A small class-conditioned image diffusion model, trained from scratch: arch dit, num experts 4.
Rows from block 4, named by matrix and row number. Each number is 500 + 50 x the weight over its row's rms, rounded and kept within 0 to 999. All counts start at 0. Numbers have three digits each. After the name is the row's rms in percent of the matrix's.
# ada: adaLN modulation (shift, scale and gate of each sublayer stacked) (model.blocks.4.ada.weight, 1152x256), inputs 0-255
ada.703 113:370500500500500500500500500500500500631537474546608500500472539500660500495367486500529500500500532500500500636500500500500532445486631500500500446542500500487500602500500500429587536364390474510500500500504500500325503500647500500500500422500500501500500639500507532500564453489536500513500500500500506471500500529511402500560500500500500585426537500500500607500522500487449553500345449411619435576474428500500500471500565500500494500445500636488696500514500541446500500500430500500459419462488581394500474439467500500500500496500633575500500516500500500500485500466500500540624500500572500500489500599560500539500500500602500500500500586504500453500500500500500483509500500577500486587500500447500543533638497431500500500500500500572500508456500449500500500500513500
ada.704 047:500537500572412531550500500523341513500500456500500599537500553500549673494500584500480661529571545519500500500537654516500500500464541500553521500490500343556443500448498500485500518594611651465429516494588516497557611472570612575516494586500552500550500518512500500442495500481500585481531588500500500554500534487500671500492474540375618500512519614500531521500479526552576508500498500500500500560500539574528524500500500500523500431547500500500480500500500500500511471505500517500500500500500523550500500507500551432530529513525500500513500500500500490500547498609500506459523579500499466437500538500539540500500536608500487349500474511500638486500355495550500490479500527500607534500579518583500465470467500564500486621512500500500548507500474602500589500500523541
ada.705 060:477582500500500500568483575500424518338421500500412516500500312500333500500500447452500500500500500500500454500500500500500500500500511362500500386492542571500500369377500505500500500688403500642500500602500500528500500559537476500500587500500516500504500467500550517511500500623500500370500500500562500500500509533500500500500500500500500427499500500500491500480500563500610381500499375500456500536526500500584500588500500500500500508545500445500500500500500416500544492526500588500500500475500500500500500500576500500495500480500470500626567500500500500554500500500500559537507500465580425500500528469500500459500500684460500500536500500561505576500533499588500500581580500500528500500500500500500500500407500697500380500569500500442500491500408525531500500459500587
ada.706 066:528466412535500525410500547609486465500543500500500448500498427500398501484500479500500465469563500500500500500500547480430447500660500430539500500472500461389523520362500483450413474532537455429500498451434500458590386500353521500545484500500629487546500570485622500500421551465407500500484590500468500587500513500477578500415500413500389500522500500500617440577500448472401437500500460520500455535477500515500497420500414500488500500486596500500384551500482501500491428500500486500500500500503364500554646500491500500555541583517489385478500500474488510500568500521500471430500500477434518500500544444470507484500522483500500500500439451466509446499500513455500500399483500433515380500398572500510456500429458500364500500573506481500474632454464410428586500500500514
ada.707 074:594467500500500425500500410500500488500500500423373472422443521500541500482500500461456482438500354578500425565402500426539495645515418515500371567500600424417537524554570500500500385511572494464450500498500500500559500571500500427500524501434500443404500410464562473375485648500563472500643500608485462500492473378500466450500500496449500417578500488500422470549498500441509516447617600561500500500500511429533500482500500500570558414500520500500390500571500500500478500456477500500500475500498500512500500500439500395409481500500427421504480500584500500409500500500575500446475500469465500500500500466500500420500500501500551398500500380500500497500439500540532500500500500500500500500500500493483467381500442457500415526393500500500500400500613500526500449500500551
ada.708 056:500517500500425461469500584500500518410500517374500434393493500500606500405480581500499524351433500500500486500433531500500500500500424386417500500485500392495500662547514408500485348500567581363500500424569500500500500479424500448500500553500474392500508500488563500421480500469500521500500400377450371485500535381399500500466500490445567500524500554500499481622500400500368500500554500513492500500500500440491433515534500500500500450460500500500457500500500543500458500500500500500500500500500461523500505500503522459406500500435511447469500499478500475500526523571470476469396498470500541500381500321500500464500500462561500412500500397393456500500432500464500500464456391474446506500500500452500367503499430500500500567500500500486459500500421500500500448500417465
ada.709 065:500500500500490500500500476507538550500431187468500500500537492500500449500414500500500500442439500500434553522500475500500470500462500500500500491510500500500500480500427500500599500440500500500467488500500500523445500500500521500631577489500500492500619500471500417594602500495500500500572423408500388500500500439525500403500500500500536412500500469575500500534499500500500500500500500500664391560500500507500500513500590500500573500500500497500500500460500515500500500500507500445500500500500500314500500528529500500500500385500500606500500447349500500500428500479521500500500500481591485548500500500384500504500500500529500503500500500500500500500500500500500497500500410500500500500400245500566547500654446500500500500551500433500500500500592426500315500500500500
ada.710 069:513345500500500500500529500500501500500500500526577562460500500448500450500411477500545382500430500500443500500500500500508500500500500654486500590500565500400460612409500500500401500402361499500500397500463411500309375384502500500500500500500568500500467500423447504469500500500498453500572500500510500500413542459460397389500500469508500500445500500446500439436500500372504468495500500455500437469487500427473493443510500515436500500500500624476500500500473539430502500500500506544558472473500500489559500434503500581500500500208560500500572500500500500500500500460469494500500566550451518501502500526581500500500500500500472500424546500500429500500500458472460500500422500500394500540404500370500471500500409453542500412500500500455476392480500468500453521511500475
ada.711 043:539573601500500613540449453575500500500500540314500554500500500500500565537431500432392565500681382573365453500500500500547486500500451464603500500500500500570500500499500479500561500500537500571463628500573515542501504500500500460371500500453454500472500500530499500416513436549583521530465500430500500500274500500500500500540408570468500509500358521500500500500500559506530500500588500516479503442543500500500542548442500500500480500556500616500500500500471439500500599409462586500588500504405500429500500512500560451545496500452500465500500500500647500501461500500500526445540598500460424500506473500500500500500507500500500453500500500411500531589456500625500497573589500500502500559500523500500500500457500493500500456448500523500569500567546500500413455419500625
ada.712 079:500579568500500522510500531500468500500408487500500640500500469500500455528662500500398725500500516500566500500500526500464500451500301500466500500500571536500500500414500500500567500591481500542500531500500500500500500500500500527600500500591500500500500500574332500637500454500414500500466567500573500500500452500500548539399500500500500500500500500500500467500507490500500500500500460500500620500502500627544510500500445500500351543500500500500500517456469500500500500412582500620500566485570500500500500500500500500500429500599426529500500500500500413500500500371500506559500500582297500500500500473500500500500500500500500531500500500623500609500535412500500500500500500408500500500587426500437554500500500593500660500500500500500495579500500605500477534500500500
ada.713 090:439564479590457500500388500500500495500414500500500646500567500500466500511414500500531500500432577500497500500500500523509528500500625511468577500480500530500409500500452500500569500500392500500480375500610500430398481325500500596500500606490500500500500500500500500500500448500500500500500500429521500528546577512500531500475500500516572486422598500424500500500420487488608500505394417448500488528485500500453495500500454444500491500453500427500500500500462506500500500562500500563500500500500500559430409508500539500583412432362500607500500516256574500602559500500404473550500479493500500458478500500533427500500540500495415574476570662629474500488525500500434411500497500497500447500500500529481478482554500595560646495500500500542477500500439472485500540552500494
ada.714 061:472500500541526500515500500500607401576500546710632500500469566415630500500500500500496458594500500481500547500560500500496545500500500500500500500576651568463361469500500500500500500498481406482542500499500500500500500500500500500500438500500524518500418500500500433454496506500516500284489500645520578601500565500524451429548545455554500500431500500500500634487519513441500416501420500500519580500500444500500454439500523501500500443500500537500500500500500500415496500411484500646425500500500500506500386500500480578615500500500500500500490500725500503500500500500500500551500500500500500500500500500659415500438500500517500556500500593500500432443546500500500544493500587500500500500640500500500540550523468500500500500407500552500500500479429536500547537500500449
ada.715 061:500500500500500500500442478615500500412604500473500395500556500500500500500500546558500500500500500500500482500472500500500455749500551500500500500500500389500500601397500500500424500500500544500500500500500500439500500410552500420438500500500551498518500559500641500500529500500500500433500500500442502554500552508500601378500500500500561500481500581500567520500454525500500500500491487480500446500500500522500454500500500500500500397489500675500500500550500500587471500415533431500500500500561478500500500500592528500535500500500497500500500574461500443477545448500500488436574500500658500500500509500500482633500508587538462500500500406500638404500500500420500407500500499500582500500330500500648494500526500476500223500500567500500500521500500500500441500493500427
ada.716 055:500591500525500448500500635500424500500500500548472500516500384465450500500500500500522500542500653500500423500500500500500500523500500500500658500500500500450500500500500586451359500500500592500500500500472500500500500500500433468354500500500503500543430633468500581500578500500500500500395569411500500500500516495500500500500500405500555445445500500500500500680500500612603575500448407483500424500500500532500575500500500500500500500500500500500566564521500500500500399449500500500482661500500500500363587500490500500500500500500624500500576500500500404500500500500500500500494500500697423500379496500500500464605491500500463500500422500533500500500500552593500500500500500500500500500500509456489500500500531672522575500574500500500500464485341340500500500500500500
ada.717 060:500500486500621498423500491363531500500300500500379369420500435516477500500426500500500500396360500500500500500500500500478500500524487500500470500500354529500676500830500460500633500491454467500515470500451500500500516500500500500500486500500500500500500500500523500500500500500484511500528423500460500500500500500500500390504564500536500404500500500500500500380500500500445500518500500533500500451500500433500500500548503535690641546500500500500509408619500544500500500500492500584500443537500496500500500500500446500500500500500500500500500474500477500432500500500458500500500386500494500500500500500478500500500500467500500534500500500463399543419532500462426500499500410555450496591408422500500560500500403500500407500500500444500500500500500500500381490500476500
ada.718 055:636469500469500418496570488363519519641500500475500500507500500517467329526500518463493500459500524500528444594475415500499503500500467469500464564475553500568500500526427500569500383500500500500500533500500500542500500570394500500500500571500449441474500445500392447500500500531500682500500388441522431448500500479481500389528500533480649459558500500612443500500551513409500624500650540564483500501510500437575520537514547500599500500482394419515500500500500500486500500500500545500518500500500500440626500554500500500465500421474500500500480500546500500500476500380500508473500441626395505500559481500439545432492443370500566464534463500500481514518476558500518552542500524583500500500500500445500500401545500426500679500435500500489508474504500500500435428471500518
ada.719 061:500543512500500529500432500500500613500540495500620517622500500500484577500500500372488492593577500500343422500535500500500564500507500429500500519545500471469378500227511500500500576588538500500503557500500538500515546500555500500500500483500500500550477500500509500500500500500500500500473500583500558500500555593500593666524500510500500500500571392470500425500500500522465348481500489500500582500500500526350500479500500500438451500500500639500600500412564473500500500554500500500500538480500500500500542500399548500651500651554579500500595500591548517500609500424500500500500578430500480500500500500500501467483500547500500455500467546497570500514456498500500562472551500500553488500476622500500430500500528555500532500500500500500502642500428500500500500459500500
ada.720 056:500396500446475471526445500470500586500472489506579500500540500469472554578432436427475500592561500547349500541467500500532495546473548500547455500515504500354464470393500472500434530543500500619471597584476438560403508564553500500481501500480492562392548525500536495414547561588546308516500565500554546481500480502547500600573433521502419613519445500559509497442540545500500284475525546554537500525520500500513559500440553489500506500523503500534500500536560442524556524528469541500576502528500546436532500511452411468513544556430500500560500524614514558412477431458535561500598596473406442461538456564482522500481472529545543500480446500500500488528500580548526500539545517524411527500500541450520566508504520406500514500500578439500530500516608500500500451441500549
ada.721 062:500489500473500467500484500500500500572452426477510327500500346510464500497367414455542500500500344583500425500406500500519472500461500471500500530531500500397500459630493459500500396500500500500500500520500463551373485575434500486500500500482445496437546364484500500500502610536524481500500500553529517460500500434519393383549500500500455472518509443586418500430530482395413500500581592572535441500500580394500501472491529500528500500500500531543500499539500494402508460444500524500500500500500534454508549500500454500432477444379373492500500500575500595491477500500500528500500500500500473498500479500446500500500485458507567500500500434500500500500500589548500552521500425500405516562392428500500523466550420462500308487500500500500500351500558353500515451463495502
ada.722 064:500500522535500499554607522500492369500500621524401500501515500500500388495500553520506621449461487500500482500536565482472500500571412500444500594500500500484500483359491500418500411559500523473500419496500595445513549480396500387527524608524500497500384500458500500609445549476388500500559500500495500498500500550515500472416500500500493331523557500472500500513497490500540553500500514500334440539513604500506483560500468468500500500506535500500500500490468502413502500500525515461529457500604446557500681440472494555500500500486500431504500471514289423453523617500613521500405500578500481500430568391498544476500512481423494500526500500500467539500500464476500500504522427500500419349500535500500500500444487584500500530500521500500474448526419500500500500500500517
ada.723 079:522500420500500451458500600507500500500418550536398500500573347450282450527500427500517568500500500464500500500500534568500502500540444500500500472464500562500436524450444511500448409500467500554552500529500500473500500460376500500545596577500531500500500443500360500521459500540500503500444500500552491497500447480456500500500500500550581388495563500488473500500466549500467500500503335498320500391500496500540500635500500469500491557500500369413500500391500500500503500522538502543439535500500385500501500500490496549440469470500522432558500500436500500568470500500500508592397356563500500500500472500517592500500472500500461587539500500500470616500575473500500405504500504500538500500385533484500523375500482661583500500527500500416504469461436511478500500500500500
ada.724 065:387500500500523539498474500500571425536500500598528469500500528474584460479500500550500500500430500458623547500482488500485606500500577576437592500613500500521500500500500500390500515473500500431527433461500514436500519423569495500500555504514560503590472601500444549500485590438463500452429500500475500548500561540494498500479574464514455441458553503431547575500500486500500547504340500451507476500476500500500465487518444491500500485465436500451640500500474515366480484464500442583479481401563532544500489413500543624500456514426500548440625500508202456410546500500493455500556486500522523493443557511578449500500566482500451543443534500566500455449515415515426506442445500472500500648500500500500500504500500500500446500500466536596462500466459500500500568533500432
ada.725 074:363500500500500500500500500500480500500430547500516500500547482500500617571412500500488491500500617500500500535500656500500587549451616525544500404437553500500500566500500601500636605535483500583500523542500500500458500500500500488462502541500500570500462500500383500500524500547500500500500639500500500500441500500500507617500500500500500530500500561500500498500500531552500500500350291500500611572500500500500528534477500475426500498500500525500489500500573490614500500500488500500444620500500500500447500495494500522500358500455648500500500473351594349553500500500500495500550500559510503500521500500574500570572500500500500500500500500581566500500500500500500362481504589500557425399500500570500538500500518500500682522432588500471500500500500575500500500500500516
ada.726 088:504602543565412500500476500510500500423473500520448500500520525500583500500539500502440500500533591500633500488485500504497500500554586500500521500500500463640464500500500500500500615593571590500500500477584583469661578500580500500500500492500520487539500551442588500459500500500497599426500500500431444550623538538506631584500526508500602500500500415500548512510443500623662580500464500500548636605536500579510503537500500523500500501520527526419500583486558500500447500500458479500531500418500500554422500500500546500546581571725567481464512454424500423547556500576500463500603509482639507500500534501500500500500500551488431500500500500461619500500500500522500500482500500500593504437500502500500500500500503523500590534500500501500500589500513622535500500500500519
ada.727 059:586534500427500473539415500522526500541581444500500500500500544534500446535386354438564500500542570500500518371378500564567462500500500578535452521496500500504569500675480500614500500500499468505460564543500412578467560578500500340500439500464422500402565412472476500500542500500621500539500500500541507438500463447513500435628466549501453597569420500540395500500577545464500500478539615605500500477514438450496534500486552535500500532532463592549590500480500500518552399500500537500500500500500591417473500534500436500421506470500525564500500581500467619486434509423500547500495550500544459500500421532416527500500450500500587500536500499525517555546500500500553648583527500593500580500540500445452531482586500500500509500441500488500544452533466507500500483484500547
ada.728 047:488594627500429500500448642506500546437343484500500500500500500500500500500528435500500605500585654500500614492620500500500500500383500500500500500500500500592460500563500527500560506611608500486500540543500394500507500500500560500546500500500508568500500500498500500522500500494500500500429500522500500500500500500500579502500500565500500500500500500500500500508500555490500513500500500500500676523500377500585500622500500500500500543500500500500500500482500500658599500462500500500500639500500500500500500609500500500356511424568515500500500500443500500500500500500450500500500500500500500500500380500500500500569398500528500500500500488500558580500500500500500548500500406439500500335525500415500500285485500628621638500470500500500500582500423571500500500500500500
ada.729 063:496500446459524500500500500500646605497493500660541500518550518500399500572500500500500500580500500500500521500595500500500571425500658515500500500500500542500500500500500500440452516500500500572536500500421500500500500464500500502500581500500500586449550649500500500557500532500500500539500526449500500481500394501500500694500585500500500576500488578500500689499574544554500390500500508500500451556541439500500500500500500500470500581500500449480524300500584500500528500500500500500491566463500500460500500500500433551513500500500610511500500500500395495500500500643342500500500522500577500500500500561500557500526500500500539575500500541500500566500552498478466580500500500500500500500500580383500628419500583500500735500500500500457500551500500540500500500500438521
ada.730 052:475478500500554543500394500503536500558500415436627384500424500500500500500500625504489500512505402469500500500500500470538443371500524500500452681500500408434500508500500466500570450429517429387459500500543500520449539514576500427500500500500497483417611437500581460469500413500594500514520500358500500500500500500500521362500440545444452500479427479509500500499500500500532500477504597535649500513500625401500541344501588500495518468470500500565500507408500501500500500446484548500585476516500500500506500482500509479490500500500446562500344542470500500446500500412467500348500500500500500496498500560475500500423505500595552402500500464591500422525410555500565576500500525500500520500500500523522459597500500334500486541502465443559504430510500500500500490500500492
ada.731 061:500500486451406500500428500500560428500500500500500500500500500500535500520540500500469500563500500365500500457500637500500500500479588500500500500481500576489500403500500491500500500502290545567487500560500500500345500500500505439500515500534477572548500500487585500692546556515500500493500500500488523500500500500500500500500500500540500460500500571404500583500500500500500649502500518424500438631500500500500500500500500488387500500500563560495500500500369500540500412527500500500500492500535500455432660448500461586547500500473500500514500500237500476500500500500401513500500500428500500500394500500500500623500500500529500619500482594500467554500567486500500390531556489500463397500500445500500595500544500500500434437599500500449495445500500357500500522500538500
ada.732 054:500537500575500500500500500500500500538500500500458492500500493500500357464500421491528464483543500500500375500500500491500500616500500500416500500500538474588495500486500500529500505431582500488500500433340580466659457500500500500391500500500500500500500500522500517510493500506468563500500500500397500508500500500369500500500475505521500475500490468500432308500500500507500586500500500500500259500426428517500453500546479500500500500435455633500522500500500500560427500475346463255500500500500500538500571500500571500500500500497500500469500500500500500648500650426500459458445500500587500500500506500500500500448500391500500500464500464500550497500500553500500500512529471500640500500500612500500387465500529500500627500500527500516451542448459500500500500498468410
ada.733 048:649500462436500443490552543500500522500537528441500478455552459500372500518652425500509440500507500500500487502555402512459427500428503500481500500500500569500500522538478500500500475500446416600500505547500497511462500540415500500500500609562429476433500464500500500500475517526500486500459500467518500393500436445498385512441500518500500500518500500521440500636503541500500498500500367500411430444500500461609506550546500500500626598493522500500343500463497500500482477430476534500500484500500420458500500559502405425362500438563500438520593500500500490500407492498500520535500418500500527544500420500444562422500418444500517547512468336500417548500586498459500489524487328500433460500409478386548579452500500488500508379430500487423500430483500500500419500498517479
ada.734 071:500562500500500626500546500546553500418428466490500500500542527500595405500505587500500513500529500500500500500500427500496518307500470500457500565500382512500682398556509500500391652505466558500500499500500500500500592473518457574524500528500500500500500500430443500621503500500500556500509500500500500559469500500500554599522563500534505472500500500500533500500500500698311650495411500500500322500500583500451500515500500500500487488500409539470500528364436500450500500500500427494585417491500501500474380500437500526500533519582562522425572464430535526500500538500352500488500500500500485511539500500500500500500500500500500529500500549475514485478520500500500521520498500500527500598513500511536500500500553491500649497500355500528500558500500459500500549500500500
ada.735 060:500493500500639500452500518546578500550627604500500497482500501500450500500500460565500437500500461464500410500404500500436500500500500514368500500500500599500500473484500496500532584500412451600579500500500500500492500500395500500463446434530441468526500555500500510500500378523431500500444500415460500500500454500500397623500511500591500507500500410410480387500464500504500500583500500500500500407430500500500448496550494500493445592401500593432500453500500580500500500499500434394500500410475500500453428450500513550567500500500648500510500454500609406500470500386500500591502437489500550620500530500500500500500500376413421580500500513500438499461591500437500479500500610486500500500542500472500545542500500500500638362523469568572500500449570500500389544552500412
ada.736 064:472447471500500500500500413460517436674500514465500380500500534500650500500369467530455482452500405503426378561400500402500500596500389500500420500595448500500500538518500500500511516452500534500488500500517500500548518547554452589500477500500519500489500500500500485448500525432500491500500500570436459500500590500465473393526500500500472500500500438500500546393500500500475619500516500475500500500500500500500500369498500541500480440514500617500605500573500495500500500500413500443500361484500500500500534446416500500500524573500500462438341500611500522424500446500613500454609501421500500500500500618500427500380500500538483500464500500500500393500451500500500531500492500554485487592536538516500500500500436397319355500500583495518500500500576500500500500549500500
ada.737 084:385500500500500500500500500513492482488500500539580500566589500573565567500500402555500519500500563464500500547500500503500510500471630500500619436500500500500450514518500530536500705500612500554500500500500500491456626474656500500500541540500521542529500583570527500502500474500577500500453500522500513500592500554568588505566500500500449500477500516484513625461526545656500533500412445425500481582500500642503500493500500500470500500527555597565630500594500453500500505529562500490426500500498500435500592505509500500500500500576631583509500500463500511500500500500500500500696622500608470472553524500514500594581514570620492496454451560500589452513500500574481516500500510520500500464509500535500518534500609500500500606535504500500500626500468500500447500537493500
ada.738 060:555549500494500473500497500500500500500500500500651404500462539556500449492578500500470561573574428500627536500500500451500557500500514500466500500568591465596663500500482484602576500584552500446500500490605507500600618500500500500500607464512500492500500384500500500518520500483500690500500432500500500500486500500500556500500500500500500500547500500500500650543500486424500587500600685500500500500500527402580473519500500500500500500500500444500595500528500500500543398500500480500568501500570586432561500500549483500409502500528392500480512500500403634500500490500523517500493472500523500500484500500500500500500500431500500500500500498599503547500500500500500732500530427500492667500644510500480462500500542493483500576541505500598483500500500500500500500500500538
ada.739 073:500560620543428519511500487647381487500439419530500546500500584501520671524500624522462582500577500500500500500454500524500500541559473500500500482500479444547360505380490500464510500500540646522500550524709490502626500455500589500559532500500526558551520522500564500453500443524500480500524500500506611536503514507558600571475500524500666500500496569454524500440480517552612503500500476474500500500500500564532528500500500500500500443539500500465436653500500500663527552503546510484500500469439525534500455500500555500557470533543518489500405521500521432533527465500500515491500500500562500500500499500525500500500503692500474500500537500500623482500442518518500411479562604500623543500515478546500516500484500587500500500516500500500500565551456560496500536500522547
ada.740 058:500384500365500500579500500500599500500500500500500507500500500573615533500500681500500420500500500500500460561500500427500468500500500500500500557500500500500525391500500500520414500535541500500500500500621500500500500500663512622500500500500500500500500500500597426500568500500500500500608500587500523500620465555590500567660500500500425500500500500500500710500500553566500500500468607500500500592500596525511500500500500500500500500500500631500500515500500500500500500488500607500500500500500500322520435500500500500500500500500442500500500500500500663448500500500500500500732656500500500500500500543500500500500500498500500500500500500500510493500500500500500500500553500500456500602500452511500500662582500500532500500478531500512500500500500631500500500500417500
ada.741 058:496477500509479551500500495621500500467500500500455517500500524500468500501500500641417512500526459458500331680500500442481517414484433500425652500500500598548500424500500565500395630500421550500545455500522570437521500406463500500409500562570500500527465500570485522552500542500428478500565413500500500500507500522500500500460492555564466434435528500463500500500500431742335585544471470466448500517509500570453451552523476527513472504496500495507500500445381513500448447571500449450500500461500480500505563421500500529500507500536536500500481470472500426542500557593437470578500489500634500554532532390500475500500497500499447603500500529500450523495583500446482432500500500489500481500437500500500500583431500521500500460547437536442472479500466355500505544556500447
ada.742 073:553500541500418545521468457500379511500500451518498531561508631514596608500500624497474564505548524509500562378467602485543465500500555531541554492497500333546466500463500500500500517509648607410419505500601500500566558500561584500485500549472571500500541566474591454434500500500559517492550545452500501500569555500500647469496455509392556534500497569502500546519500505526568580425475524500550500582539500614527514500469500518488563390512563530511500581500519453546500483459525505500554536507500515500483500512548500431541540554500500519500500545453479500463500473590534500398580593497613484452488500514513506573557500557544500355514492491546623428576364500542527500500532520492616506444532539569549500525502508501500500599468509460470524571529500533472500476478532515
ada.743 094:552445500500500500520500429500500500645500532437547500560445622500564517497500594451438500500569437557508446466500500409531460503582500500550441500500498450500596516576500417572466500517632507483465580500500500532595535597500500482449500500472467466436527476500596467471490489507567474545591447575473452500519500544500534447548441550457500558500427505585500500547500512524500500468614631541548500525533500500500519500500581548624500470524500580500497500555533468517482556418465540442547469548533500500500500549500500400500627500611481469500418562500573500500500500378517512383500562500500500500599492525458500500452486448547547419525500405430558500546444500547588500500556500500500500500654500559501524500547500381470500532453565479500538500539674582500500404475500551
ada.744 115:500500461500560461500500482500593433500500585624490500525511407500500341559654522500502613476500514500685500500617500500449500500519483598500500500500500500560573440500413541500489436500500537482536500500488500472500500500500500484500500598540463500552500531477373487726500526481355700500500409500500536500500481500533547496500591500545500500500500568571534560541500500500500595507500500580452500568500443514589500596514500554580500528500463260500500411500497521500500491577500500563500489506500500495500500516500500500500493500526478496495500395500430500500514500500401500500500500649500499500500544500500500490500500415539543500500461499526500500500500500420502441491500512500500439500442454500486619500468465476559561487500500560500500460500492500500500500500500500
ada.745 069:456500601634485500500375500500502500500475409500532431538500392500426500500299305443595527495500522500405534500500500500515444587439500410500407500500463500500399500573500513500532468500500522511481500500505500518447514467573500448500481500410562500557500435500480500496500500571538500486500500511500661500379594500500500558527514532490496447531500500500500441344433500501500500500496500500500498443500510490508475500446500500500436471500500500500500500599500459500500370577500505319500500500500596500500500500500500500500423500500467576500500500391545500656500500466653500500500500500500437500500500500500500455500500608462500500507500558500500500495497500556529500545500500500565500500500540644500514492551451674500369500500500500500500500500438500500506500470490500
ada.746 049:500500500500396500500462500500376500500500500500595500500500476500556500523500652500415500500624572500370500472500500500500500365500500500500536529500500500500622500344500500518500554500530500415500568478500529500587500493500500500500500500500500500500500549327564404500500500532500701500500500357496500516435500500500500572545500476500500500500500500500564434500500500500500650500500694500500401701500705500500469500500448500500500500500500500500500500302500500529500500500500434500500500500500500500500460500500478500554500485501500482459500441395459500500572500500500508500483500500500500500500505457500500500500476561500500500500500500500500500500500500506500500500500401409484551500500500500586500566500587500500661544500500500500500500500509500500500500500382505
ada.747 070:500629500581500563508500500500500500392546500500458500548500478500500500477500499500459669500500500413500500567540641500473522500479550407500594409500500500500396453435500523446499500500500500500500500493611562420499512337500500500500500500503541500500463596500500500500527462496500647479500557500470500550488532581515500597430500493500500416426500500422544489500433491657500500500364500407523478534501503638500452500500436510385438452492500430500563500449500500500500500500500446500500500429500509556500423454500562500600378504500500500500500500500500406500553578500500456500520500534500500500500569500540500500500555500500406500500500500542568500500500459500500399498500564406551500406358505568500493568473542679500500440500415541500500579511374500500500500500500481
ada.748 057:500479554500616500547500500500500547500338423684578500500413500500500500500537500500500500577551500532622436368500500369500500500500436568529521500500500493500500390500497500500500609552500500464500563500489500500603500500680500500500500500500500536509500526500447500500452500413489500500548504486500609500500500500500525469500549500500500492554500406500500500500519545474534560500532500500500623500500500500567500500500545500500500483485500500527500500500515500448512500500528500650500500500600500500500435500589543587500664500616500584500477500500500500245500475500500500500675500500473500500500500500500501492470500500500500500500493493722582500503500500500500613500500500570500593500500500500500509500492550458507363500500500500522500543500500500500500500500521500
ada.749 072:412410586452500476482500500500500489500481500537556593500471481500500600522557488395500472521500545500500588267500500527493500649482557500550500520500500500369367593381500517500435472500546500510488547505393453513455500495500500500499500462500500547494501500500443500318444498447520303500403587586514548500500500489517532500501440494464500564505470500500500366461509491411569377470500500495510594500528500499530558375479480500500446500534597547495398500500547474500550500500500524659486500589500476533500500515500516464533461500464422500480449500527500486500500483500529522500507549500359500463536503500500517500556500566507508426500500494500500500519461437529500500500500551500464500500500495510548476405500470442462500500500636507500532602500497500415500472442500528
ada.750 063:614500529484542500500514500459500500500429511562500583500503591557513457509409500561554500541426446500523608500531541500591500500500500500579485624411500500500381465500485500500500439500436511500500500543631452500500473500598500500445530500500485500504513424500439500500554500529500498476631505500529567476579500558500509255560500556500600500500500500500424500440523535500500593500500500500500447473500500500513538500470569563500500338529500330538500507500439468415506432525554574500536500500451605463500500500500499550483496423344500561521500500384432529500472500500496524500500500500589452500500513500500500553500500569500538527500500539500503498527484500500500492567547580669500500500550524500543546500500500500328500504446500500500566433533418500499366500500500549
ada.751 054:500486500403550395500552500431500508672500500500500257500451444500500458500511500500500500442440456500454434530500378404510500500500500500500400538529416500500622550500500393500477500469494453500499500500447500500500488620507490465612500450491427462448500500500500500531492500500552500500500414365500453409500480500500475500500500500497492500569458414567500421500584500427538500500500587577500630535500474402544500500500500500500500546500431500500524500500500500500500523500500500500425500500500516439620500500518442500500658500539500512487524500680500500500445463402512500487500460506462510521500445500420500500500420385500597500500500379420412520468500500506500593500500500500387500500500456424500546500500500364500500500500581500500500500500606457500500452500520500
ada.752 082:566465500500500473592461430500328492500500410419500500500500481505609500500438557500500500419507455500500528500432500448500465500500544500500500500460500354500500626573500425500500360503500500355417490447500500500500500500500500501500602518495546409525570500500544545500500691428582500500500522619443500500500614403405570411500446500398571464551500490500498405500500500500500656427500561500554500500518542500531500432493511484500500422500500500500500500555509469500500500440500500500631500500463458558482500500500598500500469500500465500416476500466551461500566500500578500403503500500500500486500500500500500535500500500531523343500500383500566407592377500500500428437543500500556500500444500500554402446500500500500509545453491500443500433500500583500500428461500500
ada.753 069:537500500411500500500500400481500581500672517500500500500500500500500500500632735500500500549500500500500500500466500468500500385500524556535512565500489500500500500401580500507497624500500500500475587500500500500500565500500500512500429366509500500500500632500602500500473500437565500500512501500500444500500500500500500597545485464500436500500288500500500500555500491527500414500500500500500500500500516488500500500498534500391500500500500756500531500500526471500500500500450500500500500500500500413436500500500467452500500675500512500500358553500500500500500500500484500500574647500501517500500499468473500528500500500500500500500500510500556500500500500561500473466518603522500500506701500500500500500524579385500500426500500500500500626500634500500500472489500504
ada.754 075:428500500547523527497500576500500452341500527500500618500500473512421500486531500528520565508483511377500567411548500561475544500548425462467455480531586546486339500395512546456562480512444500500531452498500531475528501458484500498599500500501525500550487479610471513500470480472417430461489500488500500536513500500509500500439559496522496448509560500414500500500483471500531399512445372443420500419500518500494489500492454520410448500502500350479500500523483494565532500604587497500454500493500484570460576478500505582501456481537500500500500484359394443543514462597500497608419422485500496486511516461554507500575521600388464563525500599500466500466550439472482459496472537428500488359503500548500481500422519701392500523546496523500478485499378517500556592517500491
ada.755 075:500618500494545500547545608605500500359500500500408479491628500500446500500579560500508500500500500462500435500500589543500527635577500417500500500537466522560506500500481500500500572576500482626494500500500579500608533506500500500538500500500480551492500514479500532534500500500449500451493500461515474500612448500518500708424545500506496500455500404500515539555500553666500500500500500500443638500500540500500500625500398500500500563495500592500500654446500500672509474574516500500500500500500500500442500500500500478481587500651500500563500481453500500500488394500568500576500500373500500500502487500500586500485500558417500534500500500517500576500520500505500464537500500500500500330500500500500499500416577630500500499589415475500500500500469500500500529500550500
ada.756 026:543500500500500500500386500456405520433500351500588500463543500500500500500592500500610500542500500500500674500500648599500500602500500500500486639500500500500433500500500500586500500508500500500500500500500500500500567444500665500581431500500500545500500500468600460500500500397500500500490500500500615500623500488500500457500500500500500570500500500500500500500522500418500577500426646500500500582500500500500500500496500500373500441500500500500500500500500479540500500538658448500500595500484500500477540500500500574500500500494500635500500500392500548500500500500616500535554500500615518443500500500500500500500500605500500500500500616697500496500500500420500558500500500500500500500500500500500500500500500629313500613613500483500500579500500504429500505487500500
ada.757 057:500464500500500568500500500500488438500500500623500500500491500500326500500500500440500500500543500500495500500500500500403500573500429588500628500500578515500500500414500500433500478500527500500500500500500500457500342518500500500500500500500500500500500573517500500500500626438500500500500500500500500500500500500500500500500506491554500500548500479526500500500500500500500500515511500500500500500500303500500500620512390500500500500464450500500500365500539559500500500500500500654500519500500500500667500500500500500500425500500505500450720500652500500441500500500500500500500262686276531500500500500500500500500544500500442549544500500487500500397543415500449500500461500500500500500417585530500500500500488562589518500449500500395464500450500467500500494415500500